Weights of a small image denoising autoencoder.
Data: trained on dead-leaves pictures: piles of overlapping shapes, 145000 training examples, 20.0 epochs.
Rows from block 3 of the encoder of a small image denoising autoencoder, named by matrix and row number. Rows with one number belong to one neuron. Each number is 128 + 24 x the weight over its row's rms, rounded and kept within 0 to 255. All counts start at 0. After the name is the row's rms in percent of the matrix's.
After each neuron's rows are labels from the 100 images, of 14976, where the neuron reaches its highest value: "responds to" is what is common among them. Only what is clearly more common there than usual is listed. The data: dead-leaves pictures: piles of overlapping shapes.
# fc1: MLP up (encoder.blocks.3.mlp.fc1.weight, 256x64), inputs 0-63
# fc2: MLP down (encoder.blocks.3.mlp.fc2.weight, 64x256, transposed), outputs 0-63

fc1.65 103 [125 137 166  76 125 135 149 136 139 146 110 129 137  93 111 117 110 126 113 112  53 118 121 130 131 165 154 134 122 137 128 103 130 153  80 128 126 104  57 127  68 105 134 117 130 164 132 134 123 129 154 129 138 141 134 117 128 174 118 124 161 145 165 131]
fc2.65 113 [124 111 117 103 149 121 133 139 115 167 101 134 109  83 173 138 166 125 172 124 132  93 129 114 119 187 149 125 129 127 189 139 106 101  91 137 104 121 130 141 135 134 161 130  78 106 130 146 107 171 144 120 105 135  90 114 163 143 140 133 159 126 123 112]
responds to: grey; pastel

fc1.213 116 [157 163 138 117 113 112 136 109 127 173 117 123 178 154 128 136 110 100 153 136 115 116  74 139 141 124 123 121 154 118 168 143 169 129  97 117 135 143 144 121 125 156 108  93 102 145 138 132 128 177  82 139 123 101  75 136 142 157  98 107 130 164 139 162]
fc2.213 105 [129 108 114 114 150 117  77 136 113 120 111 154 126 120 115  64 163 138 109 140 115  79 119 162 128 112 141 131 127 116 201 129 130 136  84 107 116 118  97 130 140 141 114 138 156  58 115  89 141 105 104 128 135 110 130 111 131 111 123 123 169 137 135 125]
responds to: grey; small pieces

fc1.234 118 [131 137 145 175 143 138 112 126 125 141 133 128 115 116 146 184 118  83 126 126 111  72 128 124 137 161 178 137 126 126 124 122 162 140 138 134 142  79 163 130 119  97 113 173 151  51 131 117 127 152 141 136 133 122 182 128 125 148 127 128 137 136 101 116]
fc2.234 117 [130 143 128 154 196 130 128 134 116 139 119 124 136 134 148 120 200  84 118 148 144 100 135 140 124 135 129 122 130 115 157 120 123 177 133 115 104 150 117 124 127 122 152 119 131  50 147  99  62 140 134 118 140  85 123 128 110 165 125 125 116 127 131 125]
responds to: shaded; grey

fc1.233 085 [126 108 100 134  96 116 116 143 155 136 113 122  96 116 125  98 146 135 119 178 134 117 158 100 126 107 192  66 122 118 131 169 129 102 150 129 109 101 103 127 133  82 155 131 128 106 134 128 107 113 118  99 128 122 119 146  83 150 165 135 123 105 184 134]
fc2.233 093 [132  97 131  93 107 124 174 123 135 102 144 121 140 118 150 107  97 140 119 108 118 171  92 139 133 142  72 160 131 128  93 133 175 122 111 107 170 130 153 125 118 157  91 145 176 153 143 162 146 111 116 134 110  88 149 126 165  85 122 125 122 134 107 140]
responds to: vivid; grey

fc1.19 090 [112 125  94 155 122 167 122 135 145 170 129 151 152 166 154 112 117 159 133 154 140  73 132 114 120 109 151 181 112 117 122 143 172 130 117 123 114 134 135 131 103 150 137 120 149 139  86  86  77 157 120 110 134 137 146 106 134 128 117 118  72 160 153 109]
fc2.19 101 [121 143 157 116 110 139 136 136 129 105 137 147  80 131 148 140 149 136 133  93 101 201 140 124 130 129 127  74 123 126 147 108  89 123 139 144 136 170 136 121 153 105 142 119 148 147 138 132 173  89 137 126 111 151 153 138  63 139 131 130 177 137  91 117]
responds to: vivid

fc1.55 139 [160  98 133 137 126 141 136  80 123 135 120  50 146 115 119 116 132 118 119 131 149 116 119 189 174 133 142 116 150  98 151 139 149 168 143 121 143 118 149  99 160 148 118 129 103 122 179 153 124 123 119 176 122 130 123 156 133 106  90 107 138 160 135 135]
fc2.55 103 [128  50 112 120 162 125 152 132 115 146 111 134 110 155 148  96 149 107 137  82 170  87 146 132 122 152 108 124 128 128 173 118 160 109 145 133 136 158 139 125 133 154 145 114 119 153 139 139 101 148  65 123  86 111 148 134 158  94 130 125 127 129 111 107]
responds to: grey

fc1.105 119 [152  87 140 153 132 145 132  91  96 108 112 144 125 184 126 140 114 101 133 153 130 108 135  96 123 126 111 140  88 109  99 121  94  86 105 140 147 126 136 144 130 180  82 112 162 132  82 144 119 105 140 135 164  99  95 113 167 126 114 150 138 134 158 114]
fc2.105 117 [134 139 119 108 137 113 149 122 137 119 125 112 172 127 153 116 110 175  85  99 125 154 121 111 126 109 111 156 133 135  85 128 152 175  66 124 137 145 156 139 131 184 134 139 115 160 124 156 107 129 122 129 123 175 171 126 133 127 131 126  62 128 108 141]
responds to: vivid

fc1.80 106 [ 78 112 105 120 118 132 120 115 162 147 101 146 144  77 146  87  92 127 122 147 101 155 137 163 160 120 111 176 160 167 159 113 139 131 153 123 122 151 118 138 110  99 136 137 120 102 180 176 116 101 148 105 127 135 142 146 129 129 172 104 113 116 124 133]
fc2.80 100 [121 121 112 132 124 147  96 127 128 182  94 131 150 136 143 125  69 128 138 132 149 163  97 124 100 123 115 185 130 120 171 110 147 154 129 132 100 186 123 125 129  87 145 131 126 113 127 157  97 101 152 120 125 144 137 123 146 125 127 124  80 131  74 159]
responds to: vivid

fc1.175 092 [117 135 112 124  88  88 135 133 136 122 184 122 111 136 132 140  97 120 144 113 136 167 129 137 113 105 135 129 129 152 117  67 145 144 131 116 113 139 106 151 106  96 147 155 115 167 141 120 141 101 141  99 132 208  78 118 130 152 144 136  91 101 150 114]
fc2.175 086 [126 190 158 130 146 124 115 137 120  92 178 144 126 100 120  54 141 129 119 106  99 178 148 124 120  83 108 159 128 119 116 103 155 166 114 123 105 112  81 142 107 103 136 151 135 137 141 114 110 143 131 118 148 150  84 116 141 143 132 126 112 143 135 113]
responds to: grey

fc1.143 091 [129  82 136 130 123 137  56 130 126 113 112 117 138  88 173 122 132 141 100  86 135 123 148 119 107 112 110 122 146 128 162 187  96 120 149 130  82 144 104 123 112 110 158 146  98  99 102 111 147 174 143 136 118 110 141  98 135 125 129 122 151 142 138  90]
fc2.143 092 [130 114  79 153 119 165 123 130 125  97 127 126 137 110 161 182 124 156 103 177 112  76 119 128 128 121 169  94 129 131 112 128 144 110  84 104 130 121 156 132 154 129  89 146 136 104 112 125 122 119 147 140 104  99 149 117  80 122 127 124  90 133 132 181]
responds to: shaded; grey

fc1.104 111 [133 137  96  67 105  98 123 109 114 136 100 155 142 154 109 138 126  91 178 138 112 104 157  96 143 135 150 107 141 103 145 144 168 138 117 120 154 101 146 116 157 109 122 117 145  78 123  81  94 141 103 143 138 122 134 165 123 142 109 108 144 169 146 155]
fc2.104 157 [129 123  89 143 150  60 142 131 137 137 136  98 176 159 139 104 110 120  92  81 106 137 102 126 141 108  84 137 133 145  97 120 146 172 136 144 142 132 168 127 144 112 102 119 168  96 124 111 141 101 104 126 153  73 158 127 128 146 119 135 113 127 139 116]
responds to: shaded; grey; palette: vivid; bar

fc1.184 113 [123 121  84 163 101  74 162 126 130 127 139 148 124 156 128 132  99 113 143 101 121 121  90 119 137 100 108 123 125 111 150  81 130  87 128 124 149  85 151 120 123 130 118 109 167  95 106  98 115 114 109 155 170 126 150 156  71 163 134 128 148 130 157 136]
fc2.184 110 [137 105 134 153 172 123 174 137 100 120 170 148 131 140 138 125 201 108  83 154 122 116 152 121 147 111 148 141 131 126 118 134 122 110 104 118 129 176 158 129 120 112 160 104 151 113 127 102 111 130 155 146 169 101 130 132  83 155 123 126 143 127 168 167]
responds to: shaded; palette: grey; ring; frame

fc1.48 112 [152  78 150 135  89 122 107 169 128 144 148  95 114 103 164 145 156 127 145 125 116 134 105 142  99  88 118 124 103 144 111 191 111 170 155 133 128 127 106 124 102 132 149 140 110 131 159 110 146 109 120 128 135 149  71 127 101 117 126 147 116  99 145  79]
fc2.48 110 [137 151 149 126 150 102 137 132 136  75 111 120 143 121 171 119 112 204 134 137 101 125 144 145 125 115 126 100 122 137 167 146 118 111 115 131 136 141  94 138 155 192 169 150 105 119 145 109 134 131 120 125 169  62 139 130 103 126 123 129 152 137 108 112]
responds to: vivid

fc1.249 097 [ 77 148 115 123 118 145 110  82 134 104 160 154 133  93 122 130 109 150 138 118 128 119 123 135 145 120 124 152 178 144 157 104 117 117 154 111 180 151 158 109  91  93 117  86 118 112 166 137 148 112 121 103 117 147 142 123 145 150 161  85 119 107 173 143]
fc2.249 097 [127 174 128 162 117 149 119 122 110 149 170 137 134 150 122 144 106 143 144 123 149  68 125 143 119 136 100 131 123 123  97 139 128 142 140 134 127 128 147 129 110 116 100  80 158 154 127  98 150 156 159 130  61 116 158 119 125 110 130 122 156 135 203  97]
responds to: vivid

fc1.130 119 [140 147  99 117  79 118 126 123 129 114 174 138 189 128 184 122 154 160 164 183 113 104 133 126 111 112 153 102 118 125 119 161 114 131 125 126 136  81 107 137 135 112 132  91 160 177 124 129 116 129 147 137 145 134 140 127 103 143 110 128 107 135 143  77]
fc2.130 104 [129 128 166 102 164 111  90 122 117 104 105 170 128 108  96 136  74  92 100 135 127 106  98 140 119  95 124 147 127 124 160 110 137 154 147 100 103  95 116 132 115 160  72 125 137  92 137  94 142 154  99 138 106 103 142 119 144 100 118 122  99 126 142 167]
responds to: vivid

fc1.97 101 [108 155 137 119 167 106 140 121 126 116 164 168 185 118 134 160 164 165  79 196 151  92 131 120 120 118 121 102 139 133 157 123 118 141 161 123 115 107 138 154 118 146 100 147 118 137 117  97 115 134 130 111 134 141 128 106 116 123 150 113 101 136  67 139]
fc2.97 091 [123 137 155 137 105 169 100 133 130 142  99 135 116 132 136 112 104 134 115 106 125 170 120 140 118 153  86 119 128 123 129 149 148 114 140 121 128 106 132 136  95 114 149 104  97  94 135 168 153  67 128 146 101  78 139 124 161  72 132 126  75 133 172 156]
responds to: vivid

fc1.16 098 [103 135 120 116 125 146 122 133 175 133 132  77  81 128 126 120 152 164 121 111 107 136 134 156 152 125 127 128 113 170 139  52 123 130 132 115 141 123 125 125 114 114 149 137  83 100 192 127 133 154 134 177 127 106 128 183 140 104 123 124 119 140 134 106]
fc2.16 087 [113 143  95 131  99 109 115 131 156 143 103 137 128 122 131 110 134 144 131  90  99 134 176  77 117 145 155  80 120 127 112 154 153 163 166 185 128  96 157 117 112 150 145  98 130 145  89 119 156 128 132 132 136  74 122 132 100 132 126 124 106 163  94 138]
responds to: vivid

fc1.39 104 [135 114 113 106 166 176 155 118 110 134 142 125 141 104 127 164 151  90 147 138 127  86 126 141 148 153 134 146 147 111 130 131 156 179 118 106 112 164 150 110 159 101 115 118 170 109 143 164 101 159  68 126 136 120 139 138  93 103 122 101 154 133 142 163]
fc2.39 107 [126 154 162 154 181  94 133 127 131 142  94 120 160 162 134 151 107 127 106 131 150 144 129 123 135 165 148 142 124 126  45 109 157 118 190 138 145  89 128 129 113 102 152 127 119 147 131 155 134  82 149 122 137 143 156 133 156 149 129 128 115 125 137 150]
responds to: grey

fc1.138 091 [133 150  91 113 119 146  98 152 120  97 138 133 146 131 124  92 112 126 129 145 125 156 124 125 137 137 140 162 135 123 199 126 152 125 150 117 136 129 147 145  95  82 143  93 119 112 137 157 165 109 119 125  64 103 169 128 117 195 117 122 103 136 149 142]
fc2.138 103 [129 134 127 100 164 108 106 128 122 122 159 148 147 142 104 107 140 168 116 120 104  75 141 140 103  92 132 170 127 114 132 134  94 124 151 134 132 167 147 131 102 104  84 145 159 137 112 131 168 164 123 127  93 164 143 121 121  53 132 129 155 143 111 137]
responds to: vivid

fc1.159 129 [178 125 142 134 123 145 115 140  85 143 142 103 124 148 102 171 141 128  88 118 141 129 102 106 102 128 135  84 118 102  88 165 106 141 101 135 146 116 110 133 127 128 116 133 113 162  57  81 132 125 111 106 131 108 119  89 128 131 102 168 148  94 108 122]
fc2.159 109 [133 134 160 145 118 139 125 138 115  97  96 108  82 118 112 173 136 141 136 158  82  98 122 135 128  92 151 132 126 116 145 162  99 119 151  91 166  89  67 134 138 161 110 151 130 134 139 111 126 160  64 125 171 105 140 119 140 128 129 124 138 129 135 115]
responds to: vivid

fc1.155 116 [133 111 177 112 176 173 109 128 120 135  85 119 121 141 148  88 168 140 125 128 150 101 140 129 142 164 136 112 120 135 162 125 113 127 106 130 122 158 112 135  99 123 146 136 121 112 152 128  48 176 128 134 127  76 153 129 149 140 123 127 145 130 106  93]
fc2.155 117 [127 105 141 103 128 153 157 136 117 146  92 131 132  99 107 108 101 139 110  95 146  81 134 138 122 159 175 136 129 129 158 141 117 137  94 119 136 141 102 131 106  87  97 164  61 153 140 153  84 146 157 122 119  86 137 118 155 153 127 126 147 138 129  87]
responds to: vivid

fc1.9 110 [158 104  97 127 139 192 103 154  91 116  84 153 146 131 100 140 145 151 137 111 126 129 126  97 124 122  80 121 128 103 111  86  96 118 145 124 119  80 128 128 140 154 144 101 140 111  90 127 109 120 147 123 100  82 148  90 114 107  93 113 143 141 100 133]
fc2.9 099 [128 147 145 177  71 147 101 127 108 121 161 160 107 114 160 192 109 141 122 150  72 187 127 163 137 109 126 117 124 121 144 108  97 113 100 110 108 115 137 133 103 137 129 126 110 145 130 147 133 152 139 129 146 139 125 112  93  98 120 125 161 148 160 122]
responds to: grey

fc1.201 110 [112 122  94 124 116 175 127 123 104 143  78 120 135 172 106 121 168 117 141  99 168 123  71 133 137 144 111  74 153 128 101  94 133 113 177 137 113 127 125 124 126 146 145 102 155 107 128 106  76 113 110 109 109  95 124 101 129 133 133 114 112 145  95 134]
fc2.201 109 [122 122 150 178 139 110 100 130 142 128 106 130 168 137 144 156  76  96 133 144  76 148 118 129 125 152 138 144 126 124  95 139  95 135 105 129 163 106 129 123 125  99 135 158 115 125 128 130 140 120 211 108 129 114 144 128 147 193 123 128 109 129 124  88]
responds to: shaded; grey; frame

fc1.47 141 [149  92  91  63 163 153 111  92  69 127 138 114  84 153 128 115 109 149  96 150 130 132 131 144 102 150 127 149  76 137  94 135 115  94 142 132 112 135 104 146 140 113 143 134 137 111 133 146 112 105 133 117 161 124 135 112 140 130 147 168 124 105 164  96]
fc2.47 132 [132 108 114 153 124 106  54 133 139 127 127 137 101  94 102 124 111 143 144 117 105 104 121 129 127 138 160 136 135 121 172 115 218 153 147 114 120 118 119 123 184 134 137 121  82 145 139 124 156 105 100 135 163 117 169 127 128 128 125 126 145 125 120 149]
responds to: vivid

fc1.119 110 [117 124 127 114 119 145  84 126 161 126 149 150 121  86 142  79 108 146 155  99 104 163 162 125 105 108  92 101 118 142 162 160  92 116 157 147  95 142  78 129  97 122 181 135 149 136 126  97 153 118 150 134 109 117 145 133 133 154 129 131  97 139 137  89]
fc2.119 119 [122 125 127 119 135  95 150 121 118 153 121 119 133 139  93 153  68 144 164 121 115 162 102 106 139 136 145 149 124 123  79 131 147 102 131 136 142 120 177 125 125 110 155 119 119 206 119 160 191  81 155 128 118 129 136 138 142  95 127 127 136 128 114 138]
responds to: shaded; vivid

fc1.91 123 [132 133 125 172 131 123 121 106 147 101 153 155 122 130 127 140  85  65 101 121 166 126  95 127 101 100 112 118 148 144 144 161 107 121 145 113  54 131 115 133  95 118 142 113  79 134 105 119  99 115 129 112 119 154 133  78 144 141 139 145  94 107 142 139]
fc2.91 120 [121 125  89 120 103 107 150 112  95 141 129 132 128 126  83 126 157  76 128 109 117 126 142 137 118 142 185  79 130 122 108 160 172 149 188 125 108 106 142 141 153 129  97 149 113 132 147 132 119 136 166 123  98 126 117 135 105  84 135 119  78 130 138 108]
responds to: vivid

fc1.246 113 [ 88 139 126 128 135 119 101 124 147 106 137 199 152  84 111 143 123 152  88 144 154 145 115  80 114 120 126 128 160 162 145 129 151 123 141 126 106 167 141 145  86  95 141 116 103 113 105 120 145 112 128  92  94 116 139 117 140 170 154  96 106 124  94 119]
fc2.246 105 [128 157 199 156 141 155  91 138 145 124 104 144 105 107 152 144 123 132 117 138 146 124 106 130 122 103 126 145 132 119 138 122 166 162 172  99 120 113 114 127 133  85 133  92  97  68 149 136 138 148 111 149  87  84 123 114 105 146 133 123  98 119 166 117]
responds to: vivid

fc1.228 112 [116  84 134 120 124  81 125 135 107 138 134 133 105 124 153 121 126 129 103 129 146 176 178 128 125 100  76 151 113 129 174 116 115 149 148 129 142 166 127 128 139 160 133  96 116 182 155 157 163 138 109 130 122 163 137 138 133  71 126 140 151 126 163 111]
fc2.228 116 [126 136 100 147 152 110 140 144 114 131  71 139 113 180 115  99 167 123 129 119 166 149 123 142 129 105  95 131 131 118 121  90  93 168 165 125 123 163  96 131 136 130 144  66 154 150 123 141  66  80 107 126 127 146 118 125 123 128 127 130 137 130 126 104]
responds to: shaded; pastel

fc1.215 121 [119 103 131 109 129  86 160 125 157 144  97 118  93 106 135 100 117 174 103 131 110 124  83 129 122 127 179 125 102 128 126 120 133 180 151 127 126 102  59 126  94  95 102 115 116 153 135 167 138  87 142 139 118 140 120 127 130 131 125 139 120 121 182 119]
fc2.215 117 [128 107 110 174 126 105  99 131 110 132 145 161 103 150 109 118 154 138 147  89 148 148 118 142 127 113 114 130 135 113 144  71  94 141 117 147 116 135 144 134 107 125 102 109 151 128 113 135 128  68 180 152 108 164 123 102 122  85 116 133 135 155 116  61]
responds to: grey

fc1.95 110 [152 170 132 107 120 100 144 141 113 148 148 145 121  97 133 100 133  67 117  98 128 159 147 123 112 168 101 135 132 121 138 162 112 102 119 134 128 163 169 119  55 111 140  83 139 124 113 140 134  97 133 107 163 109 148 117 164 154 103 118  99 136 138 129]
fc2.95 114 [128 107 128 155 158 148 118 125 121 105 114 148 135 106 117 152 138 120 113 186 154 116 125 134 108  97 182 120 133 130 110 118  88 155 109 119 143 203  90 133 145 140 142 135 108 108 136 167 127 146  86 121 145  94 161 123  85  98 130 125 160 137 159 125]
responds to: vivid

fc1.160 125 [141 107 128  60 112 117 136 166 145 143 116  79 118 140 148 118 151 139 167 119  69 137 154 122 174 135 162 107 102 103 129 134 144 140 112 137 155 133 107 104 156 137 126 133 136 113 134 121 135 148 124 174 144 103 121 175 111 122 104 114 154 173  99 127]
fc2.160 120 [125 156  96  92 121  95 123 122 121 118 102 153 124 155  94 115 120  72 136 111 105  80  83 151 117 141 131 131 131 123 142 137 138 105 166 110 171 142 125 122 180 150 112 119 129 169 132 101 152 144 166 150 127  97 165 123 137  79 128 122  98 122 148 119]
responds to: vivid